config.toml
dataset = "simulated telescope pictures of galaxies"
translate = 0.12
targets = ["winding"]
head_dim = 32
inner_norm = false
width = 256
optimizer = "soap"
eps = 1e-08
max_precond_dim = 512
adamw_lr_other_params = 0.0028
batch_size = 64
weight_decay = 0.5
adamw_weight_decay_other_params = 0.05
Rows from block 3 of a small image classifier, named by matrix and row number. Rows with one number belong to one neuron. Each number is 128 + 24 x the weight over its row's rms, rounded and kept within 0 to 255. All counts start at 0. Numbers have three digits each.
After each neuron's rows are labels from the 100 images, of 14976, where the neuron reaches its highest value: "strongest on" is what is common among them. Only what is clearly more common there than usual is listed. The data: simulated telescope pictures of galaxies.
# fc1: MLP up (model.blocks.3.mlp.fc1.weight, 768x256), inputs 0-127
# fc2: MLP down (model.blocks.3.mlp.fc2.weight, 256x768, transposed), outputs 0-127

fc1.415:138127132126141145135116158151129173135158149160162082139137116151147152142118126127135131149142114140069143144138121151163142132095169153102155104103136116131103101114135107102091117130172092127130100117087143109135135149170094152106157096102112136141120135122127143121133104140160131121135072145118129145116158110140121150110142131144128176105143086129116139079156123124103177123130
fc2.415:113150112129141140141145136100155114151096163120120135150147138111148108151130155138093117109121138177140165126147139117102100173115064156144105149142136149127144140123143166155116124171055145116118132138120147102084114105109146153151096139126134113105141134161140135104119144133149118152146196100120142142120159184093147111109159137098167102188123169139122124180162127140134107110124
strongest on: edge-on disc

fc1.230:122091103133124140114145110139155122117110147090134127138077169106115119139107158131152140140134107123151130091110124102107117113126108124131116177135086114109146160126131135154171136121095132126162193131164130128136116118105143112112129157140153122141188096134101162164150153091137158159146191125113139116125098143129154143134117164128151096151101146148122130156078122141147105148145
fc2.230:135103109148140147124139137100097148145110124141128118126170123104164131116105128138078113132116145117123132132152125116084108148129104101139124141145163126131120144141126147130119133145122152129091110114125160127125134091128144124167108116119155149114115107140158123128102117133121116151097170100127117160099142140115144121109135146095139124135111117130134128165126134100141132071128
strongest on: bright star with spikes; edge-on disc

fc1.387:121094127122111107095142105127150098113121126093118138124100150095099101146151144130140134144131143141173125121106129134119104108158095123134119184149072145113149124125146125161163148123093135130145161135170119114123137112083170102147115155136136128118178097128123145156141130129102162162123186116137139141127106138091129121133130155135133087126100152110134135159109133141144099165153
fc2.387:129123104134152144130132126115095151146121128148152113141158141104152123129086134136094111129136134115108131141144110105113122137130123113139127135139161121143111138145105172124124129135139110130100119116111155158127140111145122107159119100118148139118117108125158118128108132142132105151105175109122097157101160135116130136106116141112153137119137107139132120148121099107109128076127
strongest on: bright star with spikes

fc1.480:137117121124135100105143098114158101129101121102109133118109152098110107118131151119145123121122144130183112110120125087109110123151083114137111168152093127124169148143117136166146136131089160117106172137163123162120118109119181096136115157126161137127157131137109122118126129119133125141106174104129129115124082140117147139145119143123129079140087156118145147161113120127157087169127
fc2.480:150116171125112137137139116151122123139141082136174102110114106140130111112106108144147111140118130115121128127128098147137142112131177144144121106110151153112110121139126089099148136084172087147153121125143096160137130142135088084111176090161096142124137136094131122117100107122124095120127080150107112133148136107147103149141123143141094167105134076116156134069097112098107149143142
strongest on: irregular

fc1.636:110166110143147159139116183143108146154143166141145107142150121159158165133097088116120121128116092104110135137136121141146164132116160118095143113112163090137096114140118129113099106121158097152112100130075143122152135131166069140123135075139129105132093156153147113121115130131179093114137101131120105133143134115169086146127101134118135161123153113152103121085156118134094156089124
fc2.636:129153143130125098133104138121141125114130121121116168120095103109120122099173112138142141117148116132135110129103154123100114106123132136110116114119103139104100123070140131116105125116085145142149117157131106132119109133113154152099132151120108130140147145152120150154165124119115140114166097156112165076143086125116107116159151121138078085140104117130125115131127168146155123173109
strongest on: lensed arc

fc1.408:146108146123104089123153088110177121119101110100087151123115140109089114126164157120138101136145139146153138128138165103099098136137094120161138136157089161116190133164151125140149160123101169108127129108176141144130138112083164101139130147141145165115123138114128136161142119113091151158121148118131138110156115139100136089125149118132109101112081140083145144161110127119139098142116
fc2.408:137124144145101126116142127173119132135158102132174099073096134157103149116103102135133145141122132106101123100102099147164150134133176143131155129080127139131130114145139102137131129129162112133148164145146114139149135117136093086119152118149109105125133149097105100120122118110122149112140088153117110138118106141171143156168142154177103158104116100131132129083100133146110130167144
strongest on: bright star with spikes; edge-on disc

fc1.275:121149113130145165145142176163124148150145150160133097124163132146140169123133146153138160128119152139107119145156123175150137093152146154122135131089169122166135116119134138084117121124177066147119116136115118136151098155140078133130119100134121119116149149104143130161137119134142148118142113151142132130136148132137133156165107131161149183137158128138131143094137115125129136097140
fc2.275:128159107127143116101119123114144125098087147103093103165115134133115127173139134152123131108106154151155153100146134116090119139112088142126125113135116123124129132152164129125153138138078143120094127111115139125108136097127145172126086163098155118110098096201145142135121141142160108160151151106138136158125133163073167088099130141065130079173119157119091113175126133107118097077158
strongest on: edge-on disc

fc1.262:110152098140162131148120150133119143128129171155124125137134119155165129159110078126140134122109117127094140131130101118138148120118161123100140115121153099131085114109111136106095095137153088155124141158096124099113124141158084150115126094148119091132099131126125111092130104133164093090149080125123112123131130097146116143104098117121151152151157111170126126105124111126108184115107
fc2.262:131132150151116115101102140129148128101140137112101161142109106144125141135159146144118151126155138155146114133118164148117119133122112135108098130120101137103159127105137127141139121151103152124132120120109107128132134104107164173106133146129139128150122142159130158152144159121122105119147102121117164131139110130119100122143148121116129107159094141122112108136148159125147108122110
strongest on: lensed arc; winding: clockwise outward; barred spiral

fc1.704:140118152110143096143139117108179101125112084108076144117130125091115107120158145099133094120150158149151123114132135105111085126154090099176135168142101159143184158172130120153144133137082154104116144109153129138116117128102166100145097143139116171129123132110128125151127112102109141169114166116146134117154125133114137118144133157130108085120089148103142142161116136139118080142133
fc2.704:148112169137107118115117101171134132132147122138128112105096109131094147123115101133153148150140114109127135123110121135151125124143150127125143126083114147112132121122120098131153151118167109131144142151166084130164136131140105111098160145161107115118144161114101134117136122112126110094162071152119126119153110128172118141166127129161105152079099112109134144075096144144118143163124
strongest on: bright star with spikes; edge-on disc

fc1.37:136121136134122142122165122127144131139092150083133139141092172122113122136110151163139117145126133144167123090121110106108125119159119130118127169125119118096165136116125109146149124151139144123161187118156120130164105124096118131094137156171147084134155109129080137129155144108132155139128217142113122122128100141114138145142157162115142067159072160137148162153075123130169119127133
fc2.37:133111100141143130138128135105105154145106126140146119119161137103160117128134133143100108115135141133116135136123125106093111142140111111149127149157144133155114156142136155140116128128110140132098118125113157124111142096123154125168131102126152147126122109139155120128114137137123126155089170109136118159103149146113135123103117149103131117141135104130131134161137124104125131087124
strongest on: many stars

fc1.142:140107140098114076112131130117168121121114101113110088131110179075134109143109160111166105151138136169100151135086122113136109129149118158165120132104094152101180113110152081131141103133070113108150120140192105137133164150153164118127112135131120153135128134092138146092142133101099157162149135175119144147158132123115121124089141137129102129126104123121166166128116103133162097194104
fc2.142:118138137140116113106108144137118111155127130107109164123113110162098143102119120148137147099126124115137106146140135150143120129146138139154141117099103145121132120143115132152130160123164159145126130138145126146139122087152131121133112118111126113112126140142100149156120157107113137127148127113124138125107120118129133111176156140138115132092112109116143131094121146140112106101147
strongest on: bright star with spikes; edge-on disc

fc1.74:107144113110171167139130158160108153162137151173164078095146125177142139112129127122152152141124105116128122137159135161153166114130151145105124124097179123201100117113141142106088129119179104134146125139076150136109143121155069123131144123115137136132108138110110118171134090149156122133125116112153128135078162112146112141150103117130140147131166139160120123102145117123117147089166
fc2.74:124163127143126110157128122090139158140133152103113115173111126133134112184135172100129133162124155176132156134125146113102105136107091180124103113144112108100128157134144132147161179145113176138162123089145147122101100136100173142139120142142141151115115110155134142138099169157178119112129172117136111129157161128093159117098128136103143116172143161136094140147129147123139116079140
strongest on: lensed arc

fc1.645:106168130130128156164119142179110148123159139126133122141172102147163191121118131103115121114125120152106146155143142167160134111085151122132147120150159107148106143149117127097098105112169095145115102144077130113111133143143091144139140112140120150126109144111139108123107123153157105104135082114146123140118153113158106128094108123142159179121167114162092110088165141145107183069116
fc2.645:119108154113117114114133110135147113105136137134111162127100119131100118127158093122167152140143104105130110118114135153136142093127135131096150080103120135093112111102131115114113098093136141119148153147157088117128120145119132134099154168135106110125143156119131136136145130126117118110163066156132147092152073130167127119148114114157084107117096125133111103103113127159144136192137
strongest on: lensed arc

fc1.551:115086109115136142114167112132155124132095143101116134160115166110109105130106145132129146141114130160176116094104133081099118135153097112122132147135096104123141126128130127156165139123110158126148199139147127136132100118108152099118110156161157106123173113146107145152142135098118126147148199108095149144118086182104145143136134171126141091136093152119129140163088101129162086137125
fc2.551:137116107137152138138126137099111147143117127125143104119145140103166128143110129137093099130134137121114141131131120111101111149123122107153115156153153132147114145140111152114102140143116134123100109118112164128114139105124147126150132112128150152130122107139140126139123141135132123156100172118130126148111161144107133122105131142099131139146139108144133132163129137108133123091117
strongest on: edge-on disc

fc1.93:111100120121123107116156112101159120130123134082111141133088170111111101130130138121132115126131133143152120089100111103111103136162114137139122159135105121099162116143123137154167130134112138117152192127173115132132112127091143118126129140153151103119175092108113170146148118102124158161130206124125146124116104131116161133139142156137152087128112153123134149170102128125150109140127
fc2.93:131122111144157144134146136104103138142114130133149116126167128104167119129100132146102112104124125125117128133142130102097109147138114117154121152139152138158109159129127156135118128144124133137096131115124154129116134097135140109148116105125144150138125114141152121130115128147128119149097164097119116148107161144103128121105126125106157128145138114144140115153119137113127135090129
strongest on: bright star with spikes

fc1.713:121118140141119111123171098089154107118089134100101117111107147095112090135154154150106115140131158126158101122085120120108101154136104127136138123137118123084150130124150113158150149133089173106130146128205139138158114112102141125145134136155151129122155104108097140122144138111123150164128203119129112123116095159072146099140172145162088076124092139111183140156108108119158068141141
fc2.713:139149122140134141134133109132107156112119113130152099126129103104151131136072146112124111107125126113123143138151139113114118130130118138164131142144146132135103162156114141127146120129166109135105104123097142139114141121141125114148127115108133142143128122159147110138101133142136101139100136103116116124121160138121125154114104120104164151145148101146136128135121110104118174093158
strongest on: many stars; edge-on disc

fc1.99:143099140116119091118130091107142096114109106086109158136119158087103107114152139134115104127139142144173124122120134111113111130151089113137122147163098151121174155144153120153162135142096156098129157124175113135119102129066170097140124138148132151119129113127121126141125124098102167153126147134133160132134089143091147117101134135120099082112096141108128141166109121111141086164117
fc2.99:113107144117117139119136124179109125131151095148176098120128093158126129118093102126151147159113112105121138108135104147150161124137182143127132123094146136134121097142112101112150139103157092133149126131137103152155137154178079079112150094139109147123126116114128121108092103118129111116124074141115118143144133094166119155146121142149119164082142090136155121084095119121083130145151
strongest on: irregular

fc1.709:127116109118135129117172122111127137131091156079151128155099132138118104138110134152146145121140128133139135090124102069124147097136117103102129144099131102095136136110106151162132117138123145153125188125147127159132107108127089093088138141162145063103136129142075153108137140096139134122126178119105109112127129129123158150121131176128146071131100147147117131139080137106154098117131
fc2.709:140123126132141118143137123107130141134133134133137100124157131100162118141111132136116106122131130115120145124143131108106107131139134119153123136157136125133119149138128130133124123132115122111124118124111149139118137130131145125145135119131146146142126113137151107136120129133136128144099156121124122133122147145107132117109125127103125126156138108129148133146128114124123140118130
strongest on: winding: clockwise outward

fc1.250:131119127112124111108136102129169093120115120103110134117096149096106108140123149142141137125145120114171121110103126105098112116156116119127122183113078135105147124132133115137152133111091151111140163149198114138138108138104171112139103130144167108136168107136104136136146140096101157146127171126130140137131076131105136125147140150106124080135089153118153146172090117129148096161138
fc2.250:139101112150152141118151142122081147147109106140162107130136128117136137128097132127072111123134111150109162128161115111107127142114108087156105146120165138169121151158114152146152155150160126134062103123103156138123149097126105106175124118112158166119115101174170122115097134149141103143091170103121126139116191152109116141120135139100155152140160118140143099133118145086127117072163
strongest on: bright star with spikes

fc1.328:127132136138145103118152135148119099107129147130130132119147088142097159123110135100097134137130158118158140177138147101150128127137146102137102142161161115190104138151103142124130110124151143140111146147108097185120132136115071110140094125156113148153158177097130083138164067165163100147115094134155117127124172139177103113130135106151130174174136094132094140104156144123108149113129
fc2.328:119139152140124112128121128130154119132150115126093166131102116136090131105157109132144139121138120123131114138104115130140126123129122149108165118096104135111117100072107117128142125118114140128145151146152110114131123116124161131114144152112114103140137152142115137118141142122129138113145102138130152101147079130137113141176126121129116095082108128116134125113120147138143112177133
strongest on: winding: clockwise outward

fc1.178:144123157119118105141148111083171123117114098117097139133122137092102102127151141118133105130130130143172119114132134119112101129154101115151135166158121151100164155148125129155156139136104147124106135109153130162117120086081144117159110157122126163105141106096085137137122120110093153158126170122140140116144112137114164096129142136117114092124085143097138152165116133123165103153127
fc2.178:162118163151127121114130121165110130120157092130178092087107105145126143113098100140140135162123122109126133123114102136147140096151167137124143132105121156117121117136136088103152126110173092112169154160132097113149139154153097090118162118163120122116118156087128116115102115119120133124124074155096126145143122111159121158145103134141122186072109088144132126072073123127099140158160
strongest on: irregular

fc1.165:129096112129119124094119117124164119123110154089109123120100165090095115146129160144133150121133132135163109097102134104097107134144095131124108164135072130107134130120131121149169136116097138101145164125180115137148136130099168106130113170147155130128172086128103151138153129099093146153133190113117146132118100135101152141133130148136131092138091165141140151166091126132153084152135
fc2.165:121119120150146162137143134117091156156091112143138123144133139110156153117087124135060107125144136135124159123142122110090111136118087101146118134105158173173137171158121167135137140156145138144076126110115152134121133081144144111184131113102156145136117135168168113141112136152117112151102169097120118142093154164103127127097125151112159137139124111126125110151122138089123136060142
strongest on: bright star with spikes; edge-on disc

fc1.355:118131126138109095143147092112146110101127140128106136116119151107086096126152130131111116103145158126165107093082153149115103164142104117103088160156134135142131160102159108147160119147108160137157155171141151140106125109125147145154105152131138116136142153099106135134123113096122168141138168123134130144115124137131137104139164143120126089155137168097142134203145157140166058134132
fc2.355:157132090145125181122115140127105132117121144135084150177099137152138167129114107141086089142133137110121147128155144096111094117134128155142146124122151125129151138165105177107157152132183142124119113132125114080129157130148150138167127152076105135120134091164161100146122121130116109114130136124133120161142159149097120125085116117099121135151095099144130112109166116098135162105129
strongest on: lensed arc; barred spiral

fc1.496:121099124130107100118137137096171138118118129100114156111114141083099110137152117152103101100119153129117128111109126117120104159167110135148130139125101155109144130120157101140143153109075148108145156132176131126138118123115169107113096139130147105116131149111092137135135143105121162146139154139121158124139102154091133118113167137153096071118090138132168147173103151127134079177101
fc2.496:128116115168136164106120078128126126140108131116091122140098120164143166131108149138124100131121137118137152158151151143136123153134118150165127138131124099117154149181117129151179126137211135118119086127150148142124158094158107123152127108090115125127149110157129112131104138135124089150134153104107131144115150128103136130127116144113163167145141117151149139146138116122128137058126
strongest on: many stars

fc1.161:133125157136104114137127126071161105099094101112146134109096149086142133112132137111128107139110179141160072123096122114139120153127125096141100127140096132092121140133151150148191115147052157122150103131158111104142144155082178147159071125152094166108137066080191110119143156158135115134133113125129125115134145109133133125073125110098122157158107137105110124181112128105116111146140
fc2.161:132147159126111137108105100140143108132151114126105168100139112136098131099121121146149143098118093106135118117116122148132143098125133119123143106108130156110106091095116119136114120130127149132140145140138130132172139114111126121114144140117113119141114168133092147145126142118123132142146105146123154088127125133178111140173140132145109115068104122124156119089105151175138131166128
strongest on: bright star with spikes

fc1.510:148118110131135110111138125124128125139103131106124135108117162115098095127136124180129133133128135137142114115094119092112094113158105123123118159114104139133147099114129132160157145127090150131130179143188128153159102122117133100119112126136155098138144111149118128144147124130111155156106183116124134134133093153084133126168127174116116068127090137096188140140081108124148066170138
fc2.510:139130145115148116153131138114099147147103130120151087110142127106151110137064147118131096100125132129127169150164128114109115138137130125159112128168148126148125147146114126133143152137133100128105096107114161162119142119142113110153113116130136155127126110148135111125102111129154116145097145104121105146105179132103142132096124124100150144125150118139142137138129120101110134090146
strongest on: many stars; edge-on disc

fc1.349:109162111142129172152115126150109161120134144145141102154166106150145143124117134097121133097128101129099142139160137136161150119090136118095143103141156119142086129126130138123124116110167103154110120139064139113086143129162096149146130119091123107140089145130131101127105135130140088097147059108135112143128146131141134127099121127111143169125164103144103108100157149123108176076117
fc2.349:129140170131118129135145131143174125102135114110127156105084110138112121128157100134163135136137116104157127132113137137127131096121142149109127099121113135098136108086130098121117130126113147133158147132146068115140124156115138151094149153135116119144145153129116137129158126120116123098168076165122147076161102116138121122151123106157081109141093125107120122099130130135141123175130
strongest on: lensed arc

fc1.694:126090138119133123102146107131155118127100133078128114140086167097112114127118151151174145126158124126167124101108117097110109139152105141132137176129062123096162135134137120149164143109098125127158193122171118138141130128102152098121128159148154111141186108115105165152143155091116159167138183113131139135110105129088164113133127164126128082125087155137129154162090124135167103145151
fc2.694:134116104157151158134118145112111162155114108147156116124174148113146138119095131132084104108130141125112149127146118109103105141123113094158105164120170147149122149158119152136139135149126149140098119108124175134125138112134141119167123123109148142120098102147165115126114133149130100159101167091115111148090159151103139129114129143103137135152138104117158125140140134095120131054122
strongest on: edge-on disc

fc1.534:124100134131118128113140118129150121123123130103111125132069165129112119132138146154123134145118134165177121085107144126110092127156089147131130167131093123105165133132145120150176130136099129111164188133174135132142107128099142102127112155155145127127173097104108151141136144088120171166140184127124155125128099138095157110121134160118134097140086147127131151156117118126145110144126
fc2.534:133112104143153144127151132109100179154110122145148123132155125101161137127100133130075108119129120126117158130142131103086113133120096112149110156135168147151126143150108155142124142151137135135073121129114167111117148108127146139179112130117147134121120109152170123148112143143124104150094168098134118151095175143109126140105122138098139121147117113133146114166131133101139142064129
strongest on: bright star with spikes; edge-on disc

fc1.272:147121164118101108142149106121168099106115101098089147131112133100101122119153140101093094146146148129175113114138158104085106130157101102158114186156107128126177141148142124141157143142102180102117124101165123131116130127071153113157122173145135149121139128092125133147121116111096159167117160128159152096143124137113143088109139099136118114133097154101129143157125144118138083134134
fc2.272:099116134132124134123130103165118115116143114140142153115102134134100158118129102116140155157114107125128129101097091125145148125117149127122161105094127137125126112131124115145139126112173119153149171144162103111153131121147092121109149125136103117116130148103108122105144128119127112119137088174106119133138095112184128150147116158170113168078116123143129130080105118162117127173111
strongest on: irregular

fc1.373:096131097111130126129192127105149120117126147110114149121094156119113053132150157126133139126122150163158122092110135142140125127142113145100109139167141132099130124118119116144167154125117148136136189124157125133115118103128122105162141150128162107111188107112090134110138127102116147160139190123140125150096116146114171092122173157138101074111123177116143119186113146149163059135146
fc2.373:156120135143122157139114139116116168119107107133146098145121134111154144132090125137104106129125140117122143145152132085099095115123134126166136163139169123129128159166130162118152135144147131098106080131130112128126135139139138123142138118114131133149124087152144128137102134152151117148129126120117106130117176128096137138108117129093165127170136088140146142123155104091133172102133
strongest on: many stars

fc1.237:146114132120106109120128096129149103125105104113095143131110151097106098134143167124148127148126144144171113114124135098098098131141096140151112180130081127117165142163136129153149166117109159115130177120179120146144124105097169098115099132143164118128159107114110128154125125097094156162112189124144145118131090154107138129143142159110139084135107162100134148155111116127167064158150
fc2.237:133097119133134150120134135122111119142116125146162090107140130117142139131081113115124092122129122114117159123158115137147137139132147124135130117126162123139122136146108127105154131108156105129111104123109128131117141146166082101169151115131125128115115117131145107108102127143137126123120116127130101156123172129135137145108120129138122177119149110152134124118106101111105181090140
strongest on: bright star with spikes; edge-on disc

fc1.525:157137163140124073074118124072152088137136098138132102096135185083105116144128099144094117118131164113092108118115126146125088162126140128112108119137080154129186125141141103104100156141047185109106132141186119118160178125119145109127124135180099147135118129098164114103093147136153149128100115135168104099137127150086143114112145107138103143154073140131133122162152140147105101157103
fc2.525:139134135148120128112122132154140117117127119111105141139098109146084133127134132129156142115130090118144124147121122138135144125140132127132134127105127139113119127124142128145138132122154139136141143129133107129147124113126144136127143150121125108122135147140100152149135139103119114131156096137126148102121110124145112136156151127146109125107109139115153121097119136138129111139130
strongest on: edge-on disc

fc1.675:139116138110134096132130104109115118124104128089129134113132152102085095131139128125119125137135128091162099146108126084120080133155119106129092161112098139132136123130116127119134139124089160122117154146186125178169138119139186126157103141152140122132138143129122095124127126108116123126107152102099122126164110138111131129163134143112122080123085146111166129117094119111140058151132
fc2.675:139125177125111117126132129167117114139133092118143093102112103136107133122093119140142133132127117114128149141122099130139163099134163122149130113109126139130140113144121100125163156118160071135154096139126098155148137144141079100110149094143118149120133147117110141120108113097134148124129075123113122119145130103152129142156109144150117137078132099116143124064064132127087125148166
strongest on: edge-on disc

fc1.621:155119156127112096136138095101142090108126090098094148128099133090102123123162124113110095142149144124184116122143141106108094134160101094156124158150100176128175145149146131145146144136089160115103119122160121151117132122078177104145107153144121148113119129100133120138121141130104136147102177140144140110135136142110140091111145106128113115119084144103147121140106154143142074125135
fc2.621:120125135132137141114125106161123118125147106122122140109098119135102163112121101129166146146124109122128113109108111147172140120136156152114144096078123122117121110138116110136146135096170104133162146148153101122165133118141119120103150126133121115131133146113087146115134123104109133124147081163117106112145093115178124142161108149178111142078115109119119131088105123156119148168127
strongest on: irregular

fc1.264:087139125113164160131131162149109148120154144176144103122155121149153157151111108107145133133134129110099149145146154170123144135108162139119150107116139097134121125124125133106106106115169103128126087127082135122128142134171071146127161114108107167141102116117136127128125107143149126120126088159133120128117145139143120127122125117133123177108144128143138122070144121131125180097120
fc2.264:091145097169114110120106127087123100132117152139137113157122142145148119146145128139150132106112119176122145144140156128133141122093094144146094155149145116120131164150127126147126130161126153119116108111114140100109138116127167120162102138126145114102134140163139145126095138139165125141111191090126127137077153137067139113103121167113167126140129152114112146162170161120155132037139
strongest on: lensed arc

fc1.615:133140115135146158138129154122109149154124148157144116124158109154153155116118110132116135107121107128080136150155126134156166122108154127102134089120201130130090116112116129092099114132173097137127094119048137113108120141157066140093168097108108124121078143127121121133131113137144122100138083120120134143132145101144122136132135114128126152135164098152123125098129131137107198108110
fc2.615:115123119132105089119108117114174133139126137080069128180096123124141103146130140132120126145136181183163130127131157123114098134109065158119121149127093126123160125117156123121139140137080148149124124138128139116088135132113183165119097152156114130127137138127142151115113153137147110130147131134151151129117127116089140104107143112081148082160137173108097103170149173092160112116109
strongest on: lensed arc

fc1.283:148126129130102119123148119103152098130110118094118121125099147108105102114143131145126117134159142103166110112085107111108081138165116120129109145121101131109145109113143107150155136133075137121143144140189111160149120121114150110134129145164139112127158097126096139136132125104094174142124157132127137134156097140093149136145155148151104064138096170086179146148101129128146075170141
fc2.283:115126108152131128121114130136093142130096104111124111124092129115134165131091134147098122125132132148133178143148134105108119142121104129165123151122145140140148152170110157163176153129171116133094108122125156137138134081128117117175117122103141146136134125166143141124103156113135123151147155101110133135095168153104137151109116142115154151134131096139137134119121116106129132063162
strongest on: many stars; edge-on disc

fc1.13:114156106142151156148120114149130142135159158131114135134153102135150163146117106111109106108129117126103128138162162138122141130096171116118159136129154106134087139144139145123106104129158123131123116163069145098094130135148098155149120115148100118161107155124123108134099115119157100094135067116149124128141144129153121137102097132113158172138151123152095125083172145128115180071138
fc2.13:121132148137129110104122134134133111104129109123119172124097110148115125118181107135144149149140103146143101122103133139130131099135119153107146104105103144104121118100134120115115127139116145124157158138146087101142131133111146153097153142133137117120144146129133146127164148119105124103161091144123154093149103141132116134160132118142100112124097144122122109110144138154160126176122
strongest on: lensed arc

fc1.338:155101135099144116102066106141118117140148106106100086104106134129131109122161151134080151169088176131082100183085126129153164145131123128093123164121079088149131103116150148126140131096083121142180152137162101108124153155133150103140120129151146150138140098089120143111154165110141159147110143177097121136114185152113097181107154119161090137122127134095140155148075109114093090140138
fc2.338:131159105130156131103157094113145120120074133137074185149128145112108162141102142110148122111170087087143149113175136141140101137104102131154131099097141117125154137143109128145127134150148155144093123114146133153157114099127138136126094145083135124113135130177114128153126149135121082169148156087123144139141114124154141107115144149132134122097143152099171143162145123144138146095082
strongest on: bright star with spikes

fc1.3:173111183118095094124095126113163107117137096090123133110138154085087138160156119142078079149137187128141113131131112125121084142139116110134124169130055150116149112157155121126114126143063160120157120123193109111145150144118180124131085155151118145123135112088150122126126116137154168149139138142131140111160150138119120112086114110135110118133086139087130165125105122129117088169102
fc2.3:136150141125140125104132096153138107113134109114082152124085132136087131112144125129160160102130091106131109142109146142150138112139138119134141116099115130128132133115118130152137116126144148161147155140121111129156124105140129126103157109116115114126146152132077147164152143100110100141131106122131159089129102121165117138170130136154114129086094124122164131107119150172143138165110
strongest on: bright star with spikes; irregular

fc1.388:105092145156110124144156136104182121102099148127096130111109089144125104132158122127128111153153159127154131145092124169136123160170125125142096147161132114101165119112171102130145130139095141111147114131148129150123142125132142133168136166132148127087154100096121153111126143127124185135135177166160165141162137125095147113144190115124084105156111153146153143175104139170160070140136
fc2.388:115131106136105134119115143118129138152103134124125129148115153125100158139121141125107129130110133169137157130126125120111130136120075130129133135119131146144128132141126148145167152151158133131101135128145139119143145091114132161161116147133137131135148131174137138125127123121147113140156138104117115124110142140116142136126123129116150133149132164138123141138145117122133116101128
strongest on: many stars; barred spiral

fc1.97:121121160137132132108140109096159107107103126087106154128125140130114097127145140136121125132138149124168101139130148117132107116136109133127100149134112130108140121138130123160169149122083159114150153124153097154129105095130119092133114138137158114112179112157103136102138160127118164141105189119126133158102104177077133109154145171095100057103077160113149132175091142123146054158144
fc2.97:135122122140146136134130147127099158127110140139153080127124135101144131146064134135111106125137138130129164144170125101102109129142136134160109155154150124140130167158116130115159129118146095125106112115134167132121158127138128103150124121143117138129111097152149119126104129138166121132111139124117083145125174115111140132080108132106149138150167099143148143123137117106120168111134
strongest on: many stars

fc1.380:137131151121153100130177094151128111138111095094099141126102146088112099125138128143139144117132155135179131130140124097110091132134107138163143142158108137123126143159107133169170155133079155126120188126169118180157124100092150100143082120146144132111157139132117122130125130094097132146141162108131122111116106138139153138149138187134113063117087145117148162154102124131166075167125
fc2.380:176110160138100163128109140133135143132131098156173088058123106141113161131084090128130107132132105107116120125129117135120139127168170134137130153091148145140121102117113109084144147087164107096146129139156122119141126158154129095144167126140137116129119122110130097139122108133138148133136090175117135148128161132123109133143101126128101181114107095116134133063092129116107133144140
strongest on: bright star with spikes; edge-on disc